config.yaml
time_shift_ms: 50
activation: "relu"
drop_path: 0.05
kernel_size: 5
wave_strides: [10, 4, 4]
loss: "cross_entropy"
residual_init: "none"
lr: 0.0046
batch_size: 64
epochs: 21.1
warmup_steps: 770
weight_decay: 0.01
Rows from block 4 of a small sound classifier, named by matrix and row number. Rows with one number belong to one channel. Each number is 128 + 24 x the weight over its row's rms, rounded and kept within 0 to 255. All counts start at 0.
After each channel's rows are labels from the 100 clips, of 14976, where the channel reaches its highest value: "responds to" is what is common among them; "loudest band" is the band of the loudest frequency at the time of the peak. Only what is clearly more common there than usual is listed. The data: single notes of 20 synthesised instruments.
# convs0: first width-5 conv, stride 2 (model.blocks.4.convs.0.weight, 160x128x5, each kernel summed), inputs 86-127
# convs1: second width-5 conv (model.blocks.4.convs.1.weight, 160x160x5, transposed, each kernel summed), outputs 80-119

convs0.132 [114 111  97 130 132 132 141 123 120 123 126 207 133 132 148 145 122 126 183 138 120 133 126 210 161 126 214 108  92 122 230 132 134 142 126 126 117 110 104 157 146 123]
convs1.132 [ 93 123 153 162 114 134 129 158 118 151 142 125 111  52 120  49 139 113 112 146 132  27 124 133 155 122 126 160 117  83 123 113 133 120 162 125 137 145 126 138]
responds to: octave 5; sine tone; clipping
loudest band: 500 to 1000 Hz

convs0.116 [ 98 107 114 117 133 126 176 124 127 130 151 113  69  65 102 122 138  95  93  94 104 119 133 126 118  94 116 137 132 146 123 137  98  78 113 133 113 116 128 121 123  91]
convs1.116 [115 202 123 144 132  85 125 140 172 147 125 127 129 174 123 144 129  69 148 117 110 164 101 129 109 127 143  88 121 142 108 114 118 123 127 134 140 104 119 128]
responds to: square lead; octave 6; clipping
loudest band: 1000 to 2000 Hz

convs0.45 [146  67  98 139  70  97 126 137 133  71 156 109 152 155 112 126 130 129 110 100  90  74 104 126 135 150 122 142 101 132 128 145 159 158 129 132 101 109 109 105 130 124]
convs1.45 [138 127 161 147 131 120 112 153 125 116 135 106 108 127 114 143 150 143 157 147 122 130 138 127 173 100 119 141 158 109 118 163 133  99 146  90 128 117 141 151]
responds to: thin (high-pass); octave 6
loudest band: 2000 to 4000 Hz

convs0.99 [122 124 137 126 101  79  81 123 217 122  91 126 149 111  98 125 140 121 106 122 119 119 127 137 142 137 111 118 119 136 116 120 151 104 212 127 109 141 104 123 118 130]
convs1.99 [129 102 125 146 153 139 124 176 119 127 152 108 106 171 111 161 160 115 154 145 142 165 146 126 165 125 156 118 136 124 125 134 138 119 152 138  78 150 138 114]
responds to: octave 7
loudest band: 2000 to 4000 Hz; 1000 to 2000 Hz

convs0.138 [ 99 135 152 109  99 113 118 111 102 141 111 135 116 136 153  79 123  84 148 135 123 157  92 161 123 136 144 136 155 111 134 159 136 142 107 102 168 138 131  70 103 112]
convs1.138 [109 163 202 124 123  93 139 115 100 131 157 111 115  93 122  60 149 120 135 142 150  91 132 129 112  98 131 134 108  68 126  75 119  98 173 152  96 144 132 107]
responds to: organ-like
loudest band: 500 to 1000 Hz

convs0.80 [150 126 140 135 114 112 135 143 147 107 164 105 135 159 125 118 145 143  90 103 124 168 145  99 133 123  71 133 123 138 102 152 110 152 132 115 102 123 122 136 179 125]
convs1.80 [142 109 125 145 118 117 133 146 135 108 131 126 110 138 115 140 176 128 117 153 120 146 138 142 140 143  98 137 156  99 112 126  94 118 139 147  94 107 134 109]
responds to: decaying tone; thin (high-pass); harpsichord-like
loudest band: 1000 to 2000 Hz

convs0.92 [119 132 125 119 130 129 134 129 172 137 155 182 149 127 120 112 136 138 155 144 141 116 117 247 171 159 148 119 119 131 167 103 192 127 198 125 109 122 119 150 121 128]
convs1.92 [100  75 153 177 133 172 114 169 123 134 151 113  99 102 118 102 184 107 130 189 135 102 124 128 188 113 122 174 114  97 141 132 118 115 175 126 107 179 132 137]
responds to: clipping; text has "clipped"; octave 6
loudest band: 1000 to 2000 Hz

convs0.140 [116 121 107 155 107 173 132 147 114 180 152 121 150 109 118 125 129 116 108 143 147 105 133 123 102 129 106  81 112 114 109 125 142 172 129 132 121 158 158 138 110 139]
convs1.140 [119  99 154 125 123 125 103  83  99 124 134 114 117 125 121  86 107 135  90 140 132 127 101 153 127  84  94 180 115  91  72 104  84 115  97 145 100 114 131  79]
responds to: decaying tone; clipping; text has "clipped"
loudest band: 500 to 1000 Hz

convs0.10 [134 149 144 116 111 117 127 117 127 111 114 171 131  91 130  93 138 140 182 115 126 114 127 186 199 136 175 134 125 133 190 118 136 130 130 120  98 127 122 136 127 120]
convs1.10 [ 97 123 154 135 136 108 121 139 106 134 146  99 120 114 120 122 135  87 151 135 119  72 126 117 142 129 150 161 108 100 116 100 129 120 160 129  91 127 130 101]
responds to: square lead; clipping; text has "clipped"
loudest band: 500 to 1000 Hz

convs0.141 [118 124 115 115 135 137 137 127 147 130 142 207 140 127 134 122 126 131 169 148 133 131 119 244 166 145 171 103 111 126 194 116 164 134 163 125 115 122 119 155 135 134]
convs1.141 [ 98 101 155 172 118 161 118 172 121 150 152 121 103  63 120  63 169 105 123 173 141  60 117 125 179 115 122 167 103  83 134 125 119 109 160 121 112 160 131 138]
responds to: clipping; text has "clipped"; octave 6
loudest band: 1000 to 2000 Hz; 500 to 1000 Hz

convs0.112 [ 98 123  95 121 127  97 105 102 120 161 110 112 123 138 172  60 126  95 142 136 114 109 139 132 104 149 126 109  54 134 120 116 174 158 141  84  92  69 106 105 133  76]
convs1.112 [135  70 121 145 168 132 138 138 138 104 152 122 127 139 121 122 172 146  55 149 145 137 125 149 136  95 125 158 130  96 121 138 119 129 121  98 135 140 125 132]
responds to: decaying tone; harpsichord-like; clipping; text has "clipped"
loudest band: 2000 to 4000 Hz

convs0.101 [124 186 157 119 138 133 113 124 149 132 178 129  98 101 116 148 140 126 121 115 160 156 138 120 134 104 128 155 175 139 150 144  83  83 115 149 142  92 171 132 141 165]
convs1.101 [140 123 133 113 142 132 146 146 171 166  96 102 114 157 113 155 155 102 172 132  97 160 128 144 145 106 106 107 150 135  87 174 148 139 124 157 124 123 117 155]
responds to: sine tone; octave 6; clipping
loudest band: 1000 to 2000 Hz

convs0.36 [128 118 116 131 122 146 146 130 122 118 125 225 122 130 130 141 122 133 163 138 127 158 125 201 165 121 199 119 124 124 207 139 123 133 123 127 135 133 120 149 152 132]
convs1.36 [ 94 145 153 145 115 119 129 151 117 160 141 117 118  51 121  33 132 102 133 136 133  28 128 134 148 132 136 132 115 101 125 117 129 106 150 136 111 133 127 131]
responds to: octave 5; sine tone; clipping
loudest band: 500 to 1000 Hz

convs0.143 [ 70  98 132 111 124 153 144 136 126 139 126 144  99 100 118 136 123 115 132 105 100 139 139 134 135 105 132 174 138 107 144 105 115  91 133 115 104 127 141  99 106 138]
convs1.143 [136 154 135 134  98 112 111 112 121 165 110 147 140  91 138 123 143 119 150 147 116 100  93 152 129 129 112 104 129 186 141 129 113 129 141 149 137 123 106 146]
responds to: clipping; text has "clipped"; sine tone
loudest band: 500 to 1000 Hz

convs0.28 [120 110 108 146 124 148 140 140 127 117 134 228 130 135 128 142 127 132 158 139 134 161 128 196 169 119 194 117 122 127 218 136 121 138 129 132 133 136 117 150 152 140]
convs1.28 [ 91 135 155 148 109 140 127 157 120 171 144 111 104  53 115  46 134 108 129 139 137  61 129 130 148 126 134 138 117  94 119 115 126 109 150 135 117 135 127 128]
responds to: octave 5; sine tone; clipping
loudest band: 500 to 1000 Hz

convs0.50 [124 141 134 115  69 138 125 123 149 101  99 157 121  97 123  67 133 120 158 107 115 125 105 169 188 127 146 117 151 129 171 128 131 138 147 124 121 170 152  99 130 145]
convs1.50 [123 120 136 143 119 129 122 141  84 145 152  98 110 120 110 135 126 101 148 144 144 132 147 115 147 137 164 118 122 112 122 115 115 139 140 149  85 110 142  89]
responds to: clipping; text has "clipped"; octave 6; sine tone
loudest band: 1000 to 2000 Hz

convs0.122 [112 133 123 117 145 114  67 113  84 118 141 152 107 134 155 145 114 118 133 151 124 111 120 136 146  78 188 131 131 116 163 134  85 113  88 127 137 119 107 110 116 100]
convs1.122 [ 73 122 183  91 131  97 132 131 121 132 129 121 112  84 119  88 118 110 116 121 130 122 138 135 108 154 127 118 134 101 127  98 127 114 133 145 141  98 120 130]
responds to: sine tone
loudest band: 500 to 1000 Hz

convs0.156 [ 87 156 149  97 118 135 113 110 120 134 111  48  91  99 184 115 123 112 121 136 110 114 110  61  82 134 106 142 144 122  78 123 120  97 106 131 130 122 147  95 116 131]
convs1.156 [144 173 122  79 142  61 133  72 129  88 101 157 149 164 144 139 109 122 142  91 110 144 130 128  97 125 137  78 134 137 136 133 114 125 119 120 126 107 124 118]
responds to: reverberation; text has "room"; text has "reverberant"; sine tone
loudest band: 2000 to 4000 Hz

convs0.147 [155 108 143 147 118 179 167 166 102 131 177 133 112 133 132 120 140 157 126 120 147 134 146 107 125 107 136 209 213 134 134 127 103 136 111 153 163 112 175 135 140 159]
convs1.147 [136 115 105 118 115 154 142 118 126 216 129 125 123 166 122 156 106 134  98 109 146 121 111 148 138  85 125 114 140 142  77 114 111 120  95 113 144 125 126 165]
responds to: decaying tone; thin (high-pass); harpsichord-like
loudest band: 4000 to 8000 Hz

convs0.21 [132 109 118 150 116 147 109 178  86 147 135 110  96 117 160  92 145 144 110 151 143 112 118 126 118  87 128 149 132 145  99 135  94 118  91 117 109 126 126 108 111 100]
convs1.21 [173 151 135 116 134 114 144 139 145  75 103 126 125 160 119 136 156 143  97 144 133 127 131 151 138 102 122 136 170  80  91 164 134 130 110 127 143 102 135 170]
responds to: decaying tone; thin (high-pass); harpsichord-like
loudest band: 4000 to 8000 Hz

convs0.65 [ 57 136 131 109 118 150 151 120 113 138 152 137 156 122 120 177 152  87 123 135 142 164 114 120 131 126 126 124 129 132 127 136 131 144 106  91 152 115 106 132 147 118]
convs1.65 [ 87 140 123 133 140 138  74 101 115 150 125  93 107 126 119 126 127 126 115 132 125 143  76 128 135 119 132 169  99 118  88 110 109 132 124 115  86 131 122 108]
responds to: muffled (low-pass)
loudest band: 1000 to 2000 Hz

convs0.13 [119 151 135 115 126 111 121 123 121 114 114 145 132 103 126 140 126 156 175 120 151 130 113 140 122 129 159 160 161 129 151 120 137  98 143 114 131 137 107 115 125  98]
convs1.13 [141 102 129 103 105  86 140 103 160 116 169 149 134 148 131 150  98  78 132 113 134 125 104 136  97 108 113  78  93 131  92 121 122 149  92 138 159  72 109 161]
responds to: oboe-like; octave 6; clipping; text has "clipped"
loudest band: 1000 to 2000 Hz

convs0.52 [109 120 140 136 114 131 110 133 120 124 109 210 118 132 143 138 123 122 155 153 139 165 127 209 145 118 170 110 143 114 172 154 120 129 120 135 132 137 125 138 138 129]
convs1.52 [ 95 142 173 138 108 102 120 146 108 153 151 122 109  55 119  25 136  96 126 134 151  37 127 127 132 122 134 130 101  91 130 109 120 106 152 137 113 131 130 131]
responds to: octave 5; sine tone
loudest band: 500 to 1000 Hz

convs0.153 [133 137 156  94 138 137 141  93 111 131 155 123  71  85 131 124 133 123 125 132 141 138 134 130 107  89 127 151 158 139 133 145 106 104 108  94 108  68 174 139 109 148]
convs1.153 [140 153 140 100 124 127 117 123 157 169 157 105 139 166 116 152 108 110 135 127 153 149 117 173 122 117 123 103 163 161 126 135 101  84 104 120 155 130 114 167]
responds to: octave 5; clipping; text has "clipped"; oboe-like
loudest band: 500 to 1000 Hz

convs0.27 [112 131 187 121  62 105 112 141 142 108  82 149 114  97 110  77 139 127 171 109 114 129  95 164 169 132 150 133 167 132 157 135 136 127 150 125 112 151 163  94 114 115]
convs1.27 [104 132 155 111 133 120 121 131 101 134 153  83 122 132 116 129 115 100 164 131 132 121 130 103 142 122 176 122 112 129 118 107 117 136 142 143  72 118 149  80]
responds to: clipping; text has "clipped"; square lead
loudest band: 500 to 1000 Hz

convs0.66 [147 157 101 135 147 110 183 125 133 120 163 108 143 131 148 104 132 121 114 103  83 120 145 114 109  94 109 190 146 127 108  89 102 127 134 148 159 134 164 118 142 142]
convs1.66 [144 125  62 126 119 165 150 134 140 160 143 127 127 144 125 160 126 140 107 130 131 158 156 131 153 160 145 120 165 139  84 119 140 145 133 162  97 135 136 136]
responds to: octave 6; sine tone
loudest band: 1000 to 2000 Hz

convs0.42 [113 135 170  99 108 158 114 116 109 126 143  81 102  85 128 124 125 117 112 120 113 141 130  67  79 101 102 138 176 126  94 142  98  83 100  92 161 124 172 100 150 140]
convs1.42 [136 146 135  83 136  62 126  83 157 118 145 124 148 161 128 149  78  85 156 102 124 149 119 148  87 130 119  79 155 155 108 149 117 137 101 113 175  91 122 147]
responds to: square lead; organ-like
loudest band: 1000 to 2000 Hz

convs0.85 [126 111 144 127 140 153 156 124  99 134 166 115 113  97 145 130 133 144 111 113 135 127 156  89 106 102 116 202 179 127 118 102 100  97  98 120 181 106 156 154 116 139]
convs1.85 [130 109 101  93 131  83 137  75 161 170 133 127 139 154 124 144  47 103 116  98 140 116 122 139  82 131 132 105 127 151  72 147 116 129  83 131 152  76 121 138]
responds to: oboe-like; octave 6; clipping; text has "clipped"
loudest band: 1000 to 2000 Hz

convs0.24 [ 96  89  83 113 124 133 132  96 107 130  87 125 100 110 176 139 114 109 140 137  98 109 154 121 120 118 150  88 102 108 134 105 122 139 114 122 129 119  83 131 129 111]
convs1.24 [119 155 102 144 130 140  94 135 109 144 137 129 121 129 132 100 134 127  83 108 126 111 116 115 128 121 131 102 130 126 158  73  92 124 126 105 131 149  89 163]
responds to: white noise; clipping; text has "clipped"
loudest band: 4000 to 8000 Hz

convs0.125 [136 183 112 111 144 109 137 122 134 116 144 179 150 130 133 146 144 147 157 123 127 128  99 176 176 126 163 107 123 136 170 122 134 124 136 130 176 165 125 143 106 156]
convs1.125 [102  70 152 124 132 157 131 135 109 104 148  91 109 144 112 155 131 133 125 161 144 190 136 140 149 135 126 144 126 131 137 116 114 130 132 139 107 115 128 141]
responds to: clipping; text has "clipped"; octave 6
loudest band: 1000 to 2000 Hz

convs0.26 [ 94 136 135 113 157 142 131 134 103 131 120 112  86  83 112  96 138  97  80 113 142 139 128  76 111  80 108 114 116 129 115 144  68  87  78 124 123 131 130  80 117 124]
convs1.26 [116 165 138  87 134  81 108  80 163 126 131 140 141 171 134 150  72  87 143  97 120 154 101 138  75 138 130 101 126 141  66 119 121 150 120 137 133  65 116 102]
responds to: square lead; sine tone
loudest band: 1000 to 2000 Hz

convs0.78 [134  98 138 149 118 134 100 137 141 115 116 147 124 141 102 143 122 133 129 128 133 157 137 154 134 119 126 117 136 128 131 126 122 139 142 109  99  88 116 144 159 118]
convs1.78 [119 123 119 158 104 126 117 167 129 168 128 136 114  89 116  67 161 128 122 132 119  80 119 136 149 140 133 158 115  79 136 117 133 119 138 140 123 165 128 151]
responds to: octave 5; octave 6; clipping; text has "clipped"
loudest band: 500 to 1000 Hz; 1000 to 2000 Hz

convs0.56 [ 84 108 107  99 139 131  88 111 117 157  95 116  94 126 187  85 112 103 110 101 103 139 102 109 116 113 113 130 113 112 112 128 110 123 120 121 106 109 126 100  93 126]
convs1.56 [165 127 123 121  95  82 125  48 124 107  99 159 152 134 130  83 151 149 134 111 106 118  96 134 106 114 138 116 132 159 138 178  95 124 153 157 117 123 117 113]
responds to: decaying tone; thin (high-pass); octave 2; harpsichord-like
loudest band: 4000 to 8000 Hz

convs0.127 [ 73 102 130  87 114 155 158  97 149 102 149 159 115  74 117 108 108 109 141 132 137 147  94 146 134 134 144 142 160 126 150 100 136 129 141  96 150 138 106 101 132 131]
convs1.127 [145 148 147 139 143 127 110  89 150 126 160  81 151 140 129 177  91 120 140 124 141 137  66 156 103 126  99 142 130 107  90 119 124 148 173 103 144 126 125 163]
responds to: sine tone; octave 6
loudest band: 1000 to 2000 Hz; 500 to 1000 Hz

convs0.5 [107  95 105 118 128 134 102 148 131 122 146 151  91  74  88  93 129 130  84 102 134 147 109 128 149  81 129 166 125 126 143 152  85  93 113 144 122 135 119 103  84  83]
convs1.5 [117 151 152 130 126  85 118 105 176 131 148 125 123 187 127 169 102  90 160 109 124 159  88 124  93 121 125 120 110 134  59 105 129 164 150 158 144  78 133 118]
responds to: square lead; octave 6
loudest band: 1000 to 2000 Hz

convs0.57 [103 120 143  80 125 160 149  65 123 120 127 141  80  90 110  93 112  96 127 123 150 139  85 127 131 120 135 120 149 117 146 143 113 122 109  77 131 151 140 106 100 144]
convs1.57 [137 182 147 121 148 104 121  87 167 116 151 104 133 138 135 164  81  99 155  90 134 139  75 144  88 140 114 122 138 110  76 115 126 148 185 116 140  96 117 169]
responds to: sine tone
loudest band: 500 to 1000 Hz

convs0.137 [123 140 128 125 146 121 136 116 104 178 116 123 135 127 192  97 128 121 140 164 128 108 150 130 101 150 147 117 134 136 130 118 152 162 107 132  95  97 113 144 116 140]
convs1.137 [135  71 102 137 153 120  96 115 142  89 147 109 124 133 132 112 147 141  36 146 139 128 121 126 114 106 122 143 122 101 135 110 110 133 140 105 150 113 116 150]
responds to: clipping; text has "clipped"; organ-like
loudest band: 2000 to 4000 Hz

convs0.4 [134 120 130 125 126 130 141 126 149  76 143 116 121 129  99 136 132 134 112  96 126 146 141 106 136 126 110 124 110 131 122 146 114 134 135 111 121 111 119 137 188 147]
convs1.4 [135 125 123 169 105 127 147 165 144 123 146 123 106 110 115 127 167 122 127 141 121 136 134 123 141 149 112 138 166  84 124 131 100 113 160 141 118 138 133 112]
responds to: octave 6
loudest band: 1000 to 2000 Hz

convs0.89 [143 109 123 158  99 124 131 146 102 130 134 106 125 152 158  83 149 150  93 131 129 126 105 113 111 117 106 163 139 147  99 138 121 136 107 106 115 129 120 121 100  86]
convs1.89 [160 160 124 114 134 126 147 150 139  85  95 116 117 158 112 139 156 138  95 138 110 136 144 145 128 111 119 126 164  80 108 175 132 125 113 100 139  96 140 169]
responds to: decaying tone; thin (high-pass); harpsichord-like
loudest band: 4000 to 8000 Hz

convs0.107 [111  81 146  94  88  90 136 110 119 102 109  85 101  75 129 118 130  87  89 129 103 130 118  95 120 108 109  98 125 136  97 130 108  93 107 103 124 120 101  95 162 127]
convs1.107 [132 145  97 106 136  69 119 142 147  96 136 131 144 157 131 138 150 112 144 108 112 148 122 130 100 123 138  98 158 132 134 145 123 126 119 101 149 119 121 142]
responds to: thin (high-pass); octave 6
loudest band: 2000 to 4000 Hz

convs0.43 [111 151 132 102 171 102 114 102 158 162  95 140  94 107 140  95 124 138 120 132 139 136 132 166 109 115 105  96  97 128 121 144 133  99 174 124 115  89 135 124 129 127]
convs1.43 [ 96  94 142 155 158 150 136 150 133 133 152 127 102 147 120 137 161 121  85 154 142 163 133 139 104 124 143 137 126 102 141 135 100 132 109 113 133 141 119 171]
responds to: oboe-like; octave 6; sine tone
loudest band: 1000 to 2000 Hz